{
  "arch": "rcan",
  "model": "image super-resolution model",
  "dataset": "rendered made-up planets",
  "train_examples": 195000,
  "image_size": 32,
  "crop_scale_min": 1,
  "horizontal_flip": true,
  "translate": 0.12,
  "color_jitter": 0.2,
  "task": "super_resolution",
  "loss": "l1",
  "scale": 2,
  "norm": "none",
  "hidden_act": "mish",
  "channel_attention": "se",
  "depths": [16],
  "kernel_size": 3,
  "stem": "deep",
  "widths": [96],
  "residual_scale": 0.1,
  "init": "torch_default",
  "residual_init": "none",
  "optimizer": "ademamix",
  "learning_rate": 0.00075,
  "beta1": 0.9,
  "beta2": 0.999,
  "eps": 1e-08,
  "beta3": 0.9995,
  "alpha": 2,
  "max_steps": 14200,
  "batch_size": 64,
  "epochs": 4.7,
  "lr_schedule": "cosine_restarts",
  "final_lr_fraction": 0.1,
  "warmup_steps": 2840,
  "weight_decay": 0.1
}
Rows from block 7, named by matrix and row number. Rows with one number belong to one channel. Each number is 128 + 32 x the weight over the matrix's rms, rounded and kept within 0 to 255. All counts start at 0. Numbers have three digits each.
# convs0: first 3x3 conv (model.blocks.7.convs.0.weight, 96x96x3x3), inputs 50-59, a 3x3 kernel for each
# convs1: second 3x3 conv (model.blocks.7.convs.1.weight, 96x96x3x3, transposed), outputs 50-59, a 3x3 kernel for each
convs0.8:162169173133137134122130146076090081096086086099099094125103092118125121129124124126133130144118121141138140064064101084102097100114113127123112136139134153150143073066065088074078097087094121117116122132129109112112148143133143140133145128130113107092107118096088125113
convs1.8:068087111093099091100086080166135122150118134149132149183180178182183178161151170071067069063065089077109102114148159144149170170158174129120105138140122139151144092126112100105121104101102126115110126105101129113125147152147157151157154166160140126140138130135145156153
convs0.9:176175164186177187171181183189171192186189191192187181085095098099123094123120102136099118127111120112113108101109094105105089089098091149129138139139142131125126183164162163167166158158157052065066047051061059056079102107094123116108114117099133150158135141148149146153
convs1.9:121118117114114118140136126128145153152167145146160136081086097086088078090101081152166156143144174146147153101107100121121109095088094108106110107109114117101103066082074077073073082082078084097094098100111073098099099103102106099103097088097144127123139150124122127127
convs0.10:122129108132156142103118127126157132130168138118108103169171163144166177118133150131151156112089096162131120105132105113122109115094091159129119148132126137131142087127135086104126085102100117111117102112112127129135146145116124148127096120114133137137153129125149131109
convs1.10:132104124139112119120117127070089108107128117109167150081085070106106085105110112244230198146163178173177181091106125115087080151128097107095115099094121098089125095105107079091100083089084094099092113121093117113078055065058059072045076068051095094117093080102109085114
convs0.11:160189197152172191172188182123103120101087105092101118161150151166154152154159165162166160178175170152172191085080081111111103111113116150145172161161163152152155103087081103101101101107106137150136155152142154144156144153154151157164161166166117106124118107129118101128
convs1.11:121117120103100113113111118133120105127134133140162152163154157152151153157159148035057066019030040054045061141150149143154147165162166184178184178171182184160168064079080065061083088086099116124130122121107138125137174174174173176163171170149175155104130134133133149171
convs0.12:140093114127101139121116114148087089126104126113128116080108097110108076127110100155116105125117117091102097181173155152147156133117155078065071074090092085075072178155161176172151153171128112123139094084104060087119132120111127101120131144158084111147084075124084060105
convs1.12:129147143106121133122149130094118113082088113090097117123090105120146118145152124145146131123096103119120121136153139122119115115149132114112131145128125147136135152155149162149154149158151143166158141132136161135140110124134117105130117117126111112090120104102117113133
convs0.13:155168161176177174192178178170155125166175147163158159127125090134135114150121125112136158115119132100129122119086103139122130113117119195157181181154171173161177186184175198200178183175160194195195191203199205217206186196195198201185192200192182170151150169152136150154
convs1.13:073078083089105103081077086092113116109137124107112112104101110104088108104095125169163169161163145165175156089104118117123116102093094105104115110099105117125110162160144180168145171164159143152111123127110127110106177172179178198182175191165165163179163159188164174196
convs0.14:159161154158145116153134136151182171153186171160172172100082080107090095110121119120152145114144134120107105086079094100089095088083082184195202157180195188199201188193193203179160205154143140126122141137103119120096162147141128115102135106088143128145145156141156146131
convs1.14:134136128130151141134133120170178182169183186187209194143160179155165170142157174139122105120117121133132134102097109095092101118125100156157173179168177162169179097091102099092092113113100166165151158153127134124102160165178160182179173169173156171174171185175183200173
convs0.15:091060059122092065094094074172151164173143143152155147110137149119132120133102101096064067062057091064075085186146147171144116153150142163164174165170159181178173163144159152136162166153167149146143149149151140137136101080095115096101106092075088084113100102124089095119
convs1.15:123084079096105093086101095048055047072069087093065069161160160150160135137133123070078085067077086085086095158171149156161154162159148093103079085080079100080097105094100107094108102096109076066082081065084077089093139133135141138139143133139096086076100078083108102107
convs0.16:059066082052045087084076078151144133148144141147117109123136103124142110089091089057033082036037065095114077161129157180136144152159147125124106144140132123132120146148163137141180153159187117118120125126122122125127093096118098088139128120131133130072133158109104145115
convs1.16:164167157118164149141174135083085110090068046123090069128132155136152163138159128172181151141127132147114138080085091115104078124091110117103106096114105110107102108129088111105104084090092093100121122115127126127164095087086098080078080068087160130107101130050119153071
convs0.17:140166156150164148165150152093120122096113112115108115120125125154162179152158148154176181139129147156159162148137149139142149133135144171175175164164164176173169111104089129093080115093089179185180190193184198189190210214211217209205198182182140134117128144141127145140
convs1.17:105085090095112105102099092112105123108134135108115117139136126117118121110107124096085099080083083107105092160158164144138165155157149144152137151148136145135135172170159177168167179174175166153151156146162140148145130135140145139130143146142105124137139139149156138129
convs0.18:098107105093108109085117119157141132148127125138149161119179185124154154149158153151132134153134138131128126108108091110106102103105125157171187161174170170171183158138147151145152137151134148145146153146145152164173143122111166138126158151131166165141168143138170153158
convs1.18:144122113121123121114115118131127140139142153162141166128118140127133129132134094109100105087097099101097093185179190192179190178176193148150135148127125125119117077087099076090091071103115084071081076073077055068079151138141140143133136138146136146123143138119146152137
convs0.19:159165161174177143165157154127131153135158168151154173059107103097146121079119098099090065070060074090084086093079082117103124112100113058073089082094104087093090172174144184189181212189168088088103091106091096108102144140162141134156120114146151133112140131107109129136
convs1.19:083096078098114113119095088100121100082116125090118110114107112098097131080098107094089095100102099092097096099107114109128108124133118112119099125124102106125123166161175160166178179177171129130121139125142142134131128140140160165146143150140084099130115084098133129089
convs0.20:078057064095057048093071063177174175164159175160154163128156151125147134159142137107063065097093113085097084173156148169171155162170158130132132140124143137143129172160160169161150165152146157150163141156158155146162108092098114097107116093104108108139098098123110098109
convs1.20:106090075092100089098103104055082110070079101079074090162149154185176158190172144117129137098107110102106087104140136118132134106106113105113121128097108125109094076092116090087113097086103169148145156140153152145155121135136122134138109112121097097064101105080097106101
convs0.21:175183161182179158168182178108127122113114106117119096093092099071080098074089108133147157154163155152167158113118104111119100120118112116118121104102121119103111088106111096105107104108116134137127128122115131135122136149168135148166156156150149148145137144154163146148
convs1.21:195178179188153176198173162122137128111119122091106116142141128150130135150154161162175163163178169163153157123106094118110088120114096151118123120117122110128129125141137141142131142135131115107104116106093100070069074087101080082083082077069191167161203184155159167182
convs0.22:141143144135141144110124124165148161159144159176159162103154143127141132094094117110052054105086081101128112055078072080084089042066081083100104092105112080096100168150146171147158154171168102110118084095127106103116094077078093073065083066058130136113120114123129117146
convs1.22:093098111086101121073080107122104111096065108083089109106092107108114104132150126125130134104099102076063061132155167138158176133140176086088107109110107109114101139140158163131163158134149134162169146145140097125151122112115129121120135127136121144136123125118082087096
convs0.23:124108103109078094103091106183181175172162171182157172116125124117143130139130107112119125088077107117115137131133135160129127159149161188170171184182166186185168163174152157153167172165203150155159166159160147137150102098085098072084098099114088080083098100093073079079
convs1.23:089094098081096097099093091138125120136114104157163134131151141143163134132129115096074083073060087098093113102104113097106106114126120110113090112106089108090100051065065064060080092080080077074077074073078096072095121111115115105118105100110123122133123133131134153141
convs0.24:084054038094069078087079087184178158169153160170169179178189178183194174204166155112072075097059076091096099178188183175188171169184175200180175190178172207195163160165176164155188172177186151140151138140150157173186121111103125112127137128144063066094064072102083068095
convs1.24:085070072083079075083075077088096117102106128086106127143148156140155148155170161102089085103085069061071062102115112107098109114097094101113112105100095115099083083087084089083085086076086095113122123106097116110107156152152149146161138139152150154145133134140143133133
convs0.25:132131137124135126114124123139130105128133118127129118142085062142083073136097108147202183129162168130125129117124146123123148104112128158178168169178176173171170147161141135164155129131113103131137125158123137143098159190193177208196145176169116127126121141128123146132
convs1.25:102127090122120111106099092116153121096146160123156158157137151170130140169128168119103102132172103123174136098083094093078087107109093138131145145127145142120138114113108116127104115129095135142159128157132156145113159168171166192167171186178135173201118144176152150148
convs0.26:118119123116121118135127116113117119151141119159137113059068092096069069104081087090068106139114138134120121089099092069089100078080107136136116145126130160146165148125105147133125146147131114116121095115106115106114131096128136141154166178157166161150154168160165169149
convs1.26:177152144178174167179182192096143127074129128083108108136132129111130149137149143145149131159142119117124135147146163167148163157141134125117111111119091111116101148150121140143122124143132076079077091094090104111111115100076104091087102104102150156157151142182145138171
convs0.27:201222218174182185175180186166158131156149126114125111078042061096072073084092094108123125099108117125125133093121097091110095104081077129117136129104127127115121109144138128143142134125107121130128124133148120132128087108102072098084074097108091084086142087079156092086
convs1.27:178171150183186157162132154144144149128127175149161179135141136138121139105102136149168150140139139164168159109128127116136123155162129101110097116111096094114099171171181182180183192194170159141142118114126099117115116104112121121119114118113178181177178185158165197174
convs0.28:163147172155174166132158150111111120143143133136136120067091102069071086092099127123123144166176182144131155115113105138114121124105108121128116142120136133113124128098088120115113116096103130120122118119112121124128160154179155170181173167178170171145173179158194202170
convs1.28:116118084096082092124093103066071060083074092082072075086080072091082095094109107092088078107115097067068083156158140170171154165165151087095089083101095096095101149165153141146144150143142100108100110100106124105102136142127133133129119125133057068064065052034054060052
convs0.29:154133127118125120126109107169188191157161175171169176076083087074069082058047066121142132116101106104104105092095098110097105107124132074073082072080078075067075163162154186185181189182193075077057085085093082099085122135133096111126099089102166150131167164158147152149
convs1.29:098115129097105108091078083186155151147145156135138154185182179206194199181182181091079086078081082109100098156164165150152172171176179103103115109111132116133131068083067065076072074100089119135128137113115131104126223216203230227223206231222089109122091088101110106097
convs0.30:123115124131139120115116110119114120103105110084098122084097097085104114088098082126138119115126138098095119118110092113100093091100103111117154116122130159154139116146143100121142091111127175169152166165157171171160165169155164171142162162151125134136135123143128132142
convs1.30:098100096095109104110114094091087073088072090097095127137144132141125139141121136078067094066077088087099090125134138143130118155152141161159160157161158151148177088108116099116119093116118153145134114115131118132148142139144135141130134129125087093104109086105127118127
convs0.31:088087117128114121134112136195203187194198191190204195141091097143105095123125106084123131102146133142138122114106097099090082088100108108115137118122140122133147211181140177189169152174164082084068089077068072064055063087096089113095093084066132129149139132138139138145
convs1.31:140135114161153130141152144126155123137135135121142127178175154169158175171172182098091094101088070114090089120139156113115129112117120138147152133133145144126121087067075084078074093085088098076066119112083100116084129133124141123127140131137132125140145125146112108125
convs0.32:080085099113116110132120117159153169174174176178183198121131140133139144144138123053054053069085097050073098160153138164154160159167176154155156154145159165169163164164159167163158160163184165164166156154149176164169107124132122112111125108124146170187130147181167171190
convs1.32:119108141105124140146159162079097073108106103067056075152156138140146139158143143155120120132138158144149160058067092100117114077084077124112101112094102103099105132124136128121136144126164085087088105110128113110097120124127101114115109125132115118132124121126122131140
convs0.33:166171180148163159152163144114099106106102104106097093169146135164127148162171186146135143148157124166157145100124137126127124123120116087114109102101095096107100089086106103133119123125109169167163166173174176176144139144160137159165137141133177163130151173145142160140
convs1.33:116140134154139150146155145165141138146115123131124128087076082084079087084093074163196183183190158181158172155152160154143142156153159087087113099106106110125110149134112133130132118130155103132118103115100131130107116099107107096102110087096181165175159179150141144163
convs0.34:140123100111124122116128134147175187146160166145160164086083082098078071097067067113096095101086073126118101143136131141129117142118110122125126139146127123117120156193192150174183150186178081087091078087093072092091152146153111137146126141154168146118159152130126152162
convs1.34:135146130175151146146138140093113103091084062107110095172147167160154177142154158137148135179154137160136124118106109106079074088074074115094102107118104105118114116092093098091098090089091148139143130129148131133135112119143138126146135112115140129130160138163196132148
convs0.35:154153151150149138140135121096129118111124104129133121102100118107106122116112126117132157128120125141125127118106108119113102116104098092101107096100114111111112142148137173166144189171153117111122124132129127133122104104118113111106107096089148117149147146146159159144
convs1.35:138139105134145127107130112119112124119120131110113122166176150168162162179158183129106110137132134119120114101127140136147145130128131149149147141143124154140134121115119139118119141122130168166161162147146136135168104095094097110099101115109130124144123112128137111106
convs0.36:138131143156143154129118109138153163128141140146156161089083064068064054049044063123122136110108112114097103086079075081074082081089078057072082073095080090084090191195207169175187185182176098092107089111107107118102116101106092087105076073073138129123139129123147149144
convs1.36:122119106114102087091092076140162156152167167130158178167158178175150169173156149091085078091100082103102097152148138164161142151153157093101106119112107111121105118121116138133123134125146103118116126111114107108127132139145145153150144148144071091111093099101120115098
convs0.37:137147168178175192184194183100093095114088081129123108079081084080071084071073087161175174201198183166156151119116109134117119136146142100119090082081095123094097089098109093109107094094093103086087129107102122124128122128141118129134115099087169177158132154170138158160
convs1.37:135130114100106121121123112099089093107120118122094083108095118122113117160156140168165156163197189157163158091079068084092092078072075102106104083095097090098089188195195192209205195205198105120123121116118097100119138140132123119113115113116133133150143151134130157160
convs0.38:127116130149137121156124122154166167163181176188179163098083095087108145088119129137142133129140104116115102106104110106117115103107108100110110111110105109114119206196195206186184210178182167165158171162160194174152142151160160167152156150147149142142137146149153165145
convs1.38:115128155119135173133155160046084100102126102110110078103077072088052082060071089151143171156159171167167175125133162160160140162157155125123117130121122130131132197177192178179177194184182116117116131129136146155142076086075084080078089076074101109141097108130115121138
convs0.39:187192190182197194205196184138092092125106121109124135102116082090096078101104083150141206153141171126147152115080061089076059084092086060072082062055081075065105177147158218191183217192168098107119086101106057075082154137171128107156143103133151156153130150164125136170
convs1.39:141142157143142137134144127080078070061088074083093091085096110094114122081101116150163171176156162174167150114121123106124119104104099141127120119119106122124111182186186180177179185184180118113086126117100136126131127122128127125121127119115140146153136152158162151157
convs0.40:124109124135132134104128129110111102125123096132146116071100094070080079064058069120115106103131138102090103090083053100106105095098101104125102116114099114088094186161156174189177150172174076061065070059056090088080140136138136144142113136130142159175136136157180169176
convs1.40:108121108120103104133118111114091092124093099109080068108096096106107114109141133121110113108136121101078084082068068098095094099092086082080079092105094104110100094106098085091095081091086109120134114111134117121129171169171155162157153150166092076081105086086077081077
convs0.41:124110101081090075092094080168152178182160169187175195138144143137123127154121145084098081099104107102108119179177161174176164166168172191193201195185193184201194157149142145143160151156166161161172172157161153145163121113120118098106129126117081075103093085115079064111
convs1.41:106103087095098103094100092127138142135145157133145154161161153180160165168155159087079101082068088089087087094086083080092096085107099096090097097087086082075083089085093091075085095082083095098076094103109088095113127135140120130126114115118126110114123114110121126122
convs0.42:180161134146125131135123134167199176186176175185176171069081102090098122091099116144136114111109099126132131076082107102104103086105095075060064061070089044058075166173169190169171184192198098080087101085083092081087107111095109103075101090076118110136156145128152134117
convs1.42:066096110080115115108104083144148170141151187133153154169196175208202187210169168092067049115065068088098114151153175140151166148146140086095113089085120085081101090084089105095118095101131117112130127101087125093084156156163126180195137181193124086127108104125125142110
convs0.43:118123124124116119113097117160174167152149158151145172122120115104113121116146139118130160143125145114136148087098102091075071084061077149141160146142151160155155122130120119123116114115116097103098104101100089086077069074074074080079076068076100087098104101086061069064
convs1.43:087097107108098092106083074102101098089100099089102117163171173165174167162177186107102113102093109126093083110107097092091091110095087129122113108114095111100100087088092095079079105101082150152142151152145154149162118113126122120120125123127115106116117122132121115136
convs0.44:190192187184195187162175198102090113108114114114107104097106096100102072104103085204198195173176200166170181143159121118133138130128139084089111087091100119107106115118135109114111117112114133122123139133135136125131123116117125085104111095098106115124101111132125087104
convs1.44:094107095115098090118089076081066082094096081106112119074088111094094095086084096159159161157165159169173173146139136148155135150164158154146145149143137147139132146168170166162157166164169148142110168144137140125128160169156154146167165148151128123130139128130118134128
convs0.45:132152144129148145143154161150148148171158145167172152094099093110111101098098086174178164157159152163167164103109119127114134103134134160154159166158162175151161126133129129115107111105105123118106119130114117119101176176173159172160147158135170159143162147137142149139
convs1.45:205196188194191179183182169140152168144171148143138131170158169162154158171158155139130128128137137165166173122143116120112104143121135133139140146132139152142149107084093106108089109118106138143131125140135148148138097102087112118093114128123180182188194175173191168173
convs0.46:146131141153164147155177164124149147169184146158153124074089077074050059089094094121127137155189177127115125111130128094107106103084075178195181179168163152145170121125113175187177177208196135141149135129136151149145126126144139166162149171144141165152176154137211151116
convs1.46:167170149145119138144142142148155150153141107140125132140127145158168183145162161134146140159163142144127145105096128114106108124138131144138155142135142157156134179173154163184159172158158150157176160170185158149145158163135138128137129123127118147162140138127131149155
convs0.47:098087124124114140105110131109105089062066066084096097180184157178185160106110129104110136040056068089107123117110150121109138115111123157169170139158161156178175100106106104099096145105095106091108096108122152152137116129103147135106141135113132071096126081113168150154
convs1.47:131149151141145136136137127139145165128143166141164168186181164159165160174183188092083088105107122033032077104116118119113118121115108151158148148155145169165159100108089112099098081080082097098109117104084072072087156184195139165184132150156154133133128113111160119111
convs0.48:085092109114099098087082065126138147138140152127139126082082056093076078086095100117105121133140114104090085155150153153163160149158168112121093127116106109116121121106137143140154140119132080089096086091105093091104118119140125135174131129157165170126150168124143151136
convs1.48:146146158144138144157125137043061077068074077060055050131121138131130153147149143172173162162164156150141140120116126164152142133124126102091102112116114100094099143131120129126120113121132147144149149138144150168164111122108114102093109100107092093089089102090072094102
convs0.49:164179170169196187192177165156175172175163168175166190129128108140120107146107112172178171169158165166181182110083102122106100101109109080087103086075094100085070157140167139144181124158185087083102091098105100108097089084073088078082097082081128118113119127115116126133
convs1.49:158142138151154145143133144135125161134154153141155147142150146144155167160162138126119125149151135140126150119127140122132138129119139147158171155167161161151159100088104098109111087110119101092074086079080094097112151156155166158164160164173164161151157137154172146158
convs0.50:146148156127140145126137168132108106121100108115082104159115120132103126136143153090115101090106108097092098084095098078084094094073088085088099083084100087094100165169153182192163190175141157154165165167164156149129122134140119123130140122122171148133162142156170124153
convs1.50:062099109113114103085092097160169148152140146147157164088079077078061080079067091130128135133123121133139133120142133113120120142149149119116106120114112122130118082074057073071072062069080095093104092093095076083071101104113108105115110100112148140127134135159135131147
convs0.51:170171193161173172152156173121102102110079084129109095136134140128149154153146143124121134116119119137146138077053072098079087082078074125112117126139134112112126124090089130090068138133101151133136154157143150149127153152154139147132137127121124109108087108101108114096
convs1.51:140153169158177184153152148153162123147134104158148111119098097135128116107114100134151167135143168181153148112134119116129120122121111110096105115119122121122128110102109111095110110099107085093096078072069083085077119104110112105131123108108174197161187199171180199197
convs0.52:191189167174185189164180187092081094088097111086117130165126131153120130157142149149150180185183181193181179121143142133152159148141136151157150166182148149151147093110108080106108100100113162171171164156153170181181147150177134167196147181188120118133096098143109111120
convs1.52:082066072084074078083092099148151187174162196202193198101108116103102108127110086085117122102107098111116107142155173164140159172154171091094075090105092099090086098106113101098122084109115126120125109137150131147140109094104102103110117097096109137132107133129129135150
convs0.53:046077069068060055092067072186161146145157153138153168135133138138149132163161137053059059027018054035048072162148151156137153132138136133140145151164171155163150172163147160155165167169175127121120123123118120110116071056071072067078100098098096078116130114120113120122
convs1.53:151149136147159150144156146067075085054043044042024033132132142123148137127128125100113104131119110109106100085085091087068074056072064118121111112104092083082075067055061067082064062082086107125145106112122138126137119119134113123129115119132093099104086068091105065066
convs0.54:159161199175170182169164166093090106094108121089102097158130137105145173120180192125132124158143115140145134109132136140152135109111113102104073109109092087077080130131138156150132162125124178175169171169167171160152134148141152139130156144134146142127123153156147184161
convs1.54:096135135123124134127100103167148145170158141163150151081067058083059054070061073146156145143164159154144138143133127128144149129124118111085107119109129120120119078070068083064062070069059067088097112094078083092077104102102101098093084081099122129122131126112116129126
convs0.55:154149128149150172145143147118101095098096092073079088096105104115125075098107077154124135109119162155172174132134094113108129119116119109118121129129124116114101151138099101117125121149137094090085098076096068084104183158161161140174161186196099105115112106105109127104
convs1.55:133141136130143150131133134155141137146114135153132147180158161178182168158162151133156119103103116124116159078065076084086085092105088158161151156167141150144143089086084090077081094083094165182193170174191182191182152159169163159188157167169162172120162168125150175153
convs0.56:114107118117124134127128120112134141121146145132132129139137140153153143162175177084096102091106120059064079073090093097095102081073086151165171150150173142148160134147158130155166126131143170154159172159141166154142150149113157152144141151155164166179169172165176171174
convs1.56:092122097094109124134136140115144137125133122125120116097100104085078111097107116159164158163177179147165159086087090116105105076100081123123128123136134110122127155159153157164161152160162131137134139154128130148118176178185167172188160150169144158156163163133118153168
convs0.57:173147140190174172160175180151153165151158187146152169134181118137147095117111094161123139151142173165169161105098101107111112087078085100095092118102085108110111184169163183167181158162172146160155149166167188193165139113105122110116127136137173190207161200224150180201
convs1.57:167149132203178143171145123079094053050070071030065082104089120125130161136118137152182186150152147151144131152153139163160149173173168165165141124133145118136133138142152151136145145165141179144116153149126143147165134137121137118124142133117042061091083099107084117137
convs0.58:120134114103114125118119124188181157160155142145137145116048054086041059068051071124146161143155155153134140138153145129142147135133132129117113115129120116121118178190171181192158180170163110123127104111121095097094081104098068105120079118120140129133150130132142116117
convs1.58:078081096082082078113112111109122139091126113122129112162174185168177202185187195093086109085100108097094100098116113070079087109090091130133113131126108128137138127132127127130134126147135127127149124141141140133141194189187191180174189183169139134148124131145129140147
convs0.59:145139139141132125145131135152147147156149143148143142139140139139137136169133126143137147148138140141150152134141131160135124186169154160153141171172172170178180103118112122108109114106099139130137127135128133131127116102116105085096095087097100094085083093086079102088
convs1.59:102081083090085092109103086061050044057060066078077074154168157156164161146133142101108119093096099100099101113110122091096092120119116087096079086081074085087077142136137119116110116124119089068078106080088120100102120122131124137136117125119123121128121112124118127101
convs0.60:160149155167147144156158187117106123133113116151137116149127125125141147160158155103091067118104073115105115086087102084088082087102090137138120119135119117125111076088097109081067101084078110093096105107100107082099140134123162146126135133128085085090072085100108087095
convs1.60:079098109096111127114109098168157156172130126159146144132136143134131114118110142146146129120137142160171144101102096075097095100103117087094095096107106099091097095100098090082087095083096104095090097095076083090069085087093092090085090091091179162153161166152133147151
convs0.61:188186187192184174168176143136153173166189163174194182091095082076072071104089112088106101137148152097108107095092080117115116102098086117120093120098115122090110143159188168194196172172179076065071087089097106108095088100102092092085075087089144164148122131137135169135
convs1.61:154127091105083094099089084160137144160182173155166185130117109126116121113121115091082082081087094070075070066069083144142127116110098107119111121121118112133127100112097080104083087110109115133115121099098110118132186180178173175155175170153120117146129135126118121133
convs0.62:123144157121130149133109138219203170220195159214186145100111134093102104108101091125125095147125132137145143095096105132117113118112117151146165149135144145140133189173172180171183173172164135140140141150144129125142210208181198195189172177194179176154167174181142133151
convs1.62:095080094091100099113106101129167152153149148154148126113121139115124115109116114149142154172157164186174170106118110128130104124128116124119120125115129131119124193194174190202196210215208092126139110120121122114103119101116125127109136138127203194208185157196208185192
convs0.63:114106136142140164147171186102110091122085093089090099126133133100119113100115103155144151180186179154137150126126148129123148114102110174174143177169169174184181104114116108132143107135141149130122150130126152149159125105099131117124131137150154169170135158173154165152
convs1.63:139152118147172158154182162171154144182166157158121134176166173191179145216212179098099085099109108061071084087132105139154133067096097158145155121140149134126127088106097104112116100102097118135122128134126112130128141133154148134154149150170159172168168151129166149132
convs0.64:133125151146118127152142111206165162168173181177192178117144125133157097124109065144045034091056079104118131135124123114089104091082093088081067101114097090085068181179172161152162161188181081070066070047065049047079153131128141105152098133185146180182173166189136153198
convs1.64:114129128128126121106103110119117097123083081118107076078085099065109076102122099111115117108092094120079099172162156143132119145135164100120126094126118102126112179169171158139171165131162150153133146153165153141157143129134144111139115124129102132112087104105094120144
convs0.65:147129136122128126124148122193171159191177134183152125089090093094089110094100111153140124137135119129122123103136116121139113132136117182174175167160172163158180194187188181170176161166164143141143152153152155152152177167174160175184171176157189186161185174155151136129
convs1.65:137135154148134154154148132100101097125131100139128105143148150120121140133147146123119121113120146130125135071081075086085082101086085113105105112111113100116122139125130142123134126132135139140146149140154146155144147159144157143143160156159152139125158165121159154141
convs0.66:090121148111120118116121130102101096114134129115113099099098103112131126113113099152145146130146131131129134090079092096102096095097086150172180146146166170159164144130113141137110105093083132115118135128134120125130186179163188172161171169170141126112167145128189186161
convs1.66:155143122150156139120113130169173169174175154172136160165173177159140154150144182114120126139157137119123124128137137123130151128119130153159168163144153165164149085088099096116108103116111155153157145156165163167145131132131141150133132131131148149125166138123167142139
convs0.67:182178159157177170158160179177160146196174143187196170090095095099082089050049036138133136127122116131127126071078073058088098070082079138118099158125104147132115144175163144143149156149143129122114144130118150133119117124126101105107105113086212211178178196189146142162
convs1.67:139148149177163128164167141106082075134127104126137131154145159134138160125150152176170161164159158180180166095103094134140120150158148146129121149142122115127119179186184172171180184175171171174171173168167161168183127119120119121119128120130148151178179151161162160151
convs0.68:126119113157158148147142126135147130148156132165176176088066060075060067068062070092100099100111102094090092082079085080066079088099097097102105087076091089093099153154176185194185201195174099102111105115112137136111076087082084086074073078068185149139171158116190190159
convs1.68:128151105110128101083089105176152177166167164183161151157156166166141147178173163103092073090079084076071081134159156157177181158146180140147161160157180171155168093096073089083072070076074116113116118132113086102114186186194166185181152167180142142160155136140158131134
convs0.69:189193176198204188197173162152115149164146164189147168103119113111124119121121136177168176150148169131151157075067069104089067088093081131133178122124175128121156154133165173163184177156176118122122116130141117135122126138128143144143119121136097114038109123098095128144
convs1.69:091095074110088093099068071110127144085137147090132135098090113124103121127109143142111121134123134114130123189174201190180176190178172132146123158135139149152145176165156183170157181165163183174167177169159157149144142144145141158137149144145119141131108122121083090097
convs0.70:145196184176178175200189185156152147172193188165192187144129127155158142131152130100123138084086131111109121117122101128120121112107095129134153142146139148157135168188178139165179145151196063066063046058081051065089120118116091103106082090112123134114154175138139166131
convs1.70:149149172161153165150150155145135145144141152145145146127117101122122112103125114159168159141131149171169176188172164163134143168172195107109107109104099114092098117106111108114116100115120088115105099123124124118117073066085076068080072057066162173155160191148146159153
convs0.71:124121148125122138134136143079070088102117111104105102152144175185179159181175140153139124120130135125101109108092088101100114096075110064075085084068085068070093126102061110113081111105078093083088078058071066077091131127108128116107118111114090102120119110134133117131
convs1.71:093080078092098094043094074057080053074089024064061041107112092103125119110120110162159156153147132118134140179172182164140143171143141142139159110142144129136135164170150166169150168169163090128122104127111122131120136122122132110118126105111085081082096080076110055076
convs0.72:181149153177165170174172160101106113099117111097111091081122122116141129134148154163141150148160169145139146141136128134131134123119134146162151139137133134131139133127099125133120075105098165168157165149149141141146159154132160160154139160132087104092109101099120111091
convs1.72:099100096077072088083102098128122152150123146153116134133129134122131107126138128087095085089092093079074086170161152153153149139152152142134141143149145135138131139146141133134139144139153153162175162167173179177173149143137140141147141133156107084103113091115096095123
convs0.73:111095102110119109093104107115110072118102088132118094068076085062048079093090111104110077122141131103103106137140136145159155133128129133135108112102088089083059111115095128121100108117095116105106129122129150133118171172168189191149169182147171158151167155143191184173
convs1.73:107112091101105101091084101158135144167118148179128111129128139125107125123111115099101098088105108082079091182157160188187159157176176128136121127123114109117122116123124105126121100102103192177176170151139152151157167173168144165171159153163101109100102092067106105108
convs0.74:144133117125101096112111106100099118101103126101102116077063100090106115126123095152131108130123113117118123079095076085100093080100082157161155165158162180151141092093080109096091114119132142148144136134137123144162190186183199194181218210215100121142119102128125111129
convs1.74:103095091096103094098088105156164181157147135163147143102088074116107094096120114113109097092090106093099132160159153120134148149131163067099110074087096090076077109109104102101120119102139103101105097100130108094111119115108116103108097112110098129111074087102073097101
convs0.75:159176164175178156180164172110114123116112118124114135083107114107135130095092078190197187164147166164169169134110129142125129130121124135112120134109119131116108086118105110115107130108115102092102089097088096109097162177165167154158145139152175183167176167161153172173
convs1.75:113098094111113097090079090131125139111141159118139152131128128144128121117109105096086096101092084103105103086102098089093098111113120096104093097092102109106101123115130139138133142135140083089081094089090085080091158170189189191199194186196105110125124122133134128109
convs0.76:099128164155163162136157126082063082125107106144123103123106092111091108090086123105111125144173137107116123123115114145162151127144136120121111115109115107094103119110128172178160189187137097093094100103088133119074085076086101108071095101073092066063098094093121119100
convs1.76:100128101079070095095120105097080043097076060095054065155124120147119135156167177109116103111129132101070070122121112146162152140119129090071060078084100088089096199215219196199202205166175132161166166143131184164156103126113102105112090099088096099102087085073060064093
convs0.77:105128120114111143128128138150130101118118117109117122094092098093091071076078085135132145143133141155149158140148143119133160121133146164155150168171164163160157101099118092107123122131143129136137142145152150152147131139155127127146158158157143147154139137136154150137
convs1.77:082115101095091086090111123147139138146132160149155148203198172182178155163183160095112111090093115128111124135116141126113121118118127166160157169160152153150144119130128121123120132136136146156167149154177164173165169156162160152162163163166159143119147141124142150158
convs0.78:193195193199184162168154155071124103075106069085084071086104071100126095083099094158168181136121141184170182188169165186190199169163161073061097078077085091093083139149141179168144188158146092104109105122115121114110130122137120130143101118131080088071100097074083076072
convs1.78:153130125178166132168142106103140113106144118107126111101129117101137121058086075124118140142135137158167166114122119136139110139139110178161161170159162172174174167182167177190160188202183178180183167181161182175174081078074098093088093102085140157144135144141140149140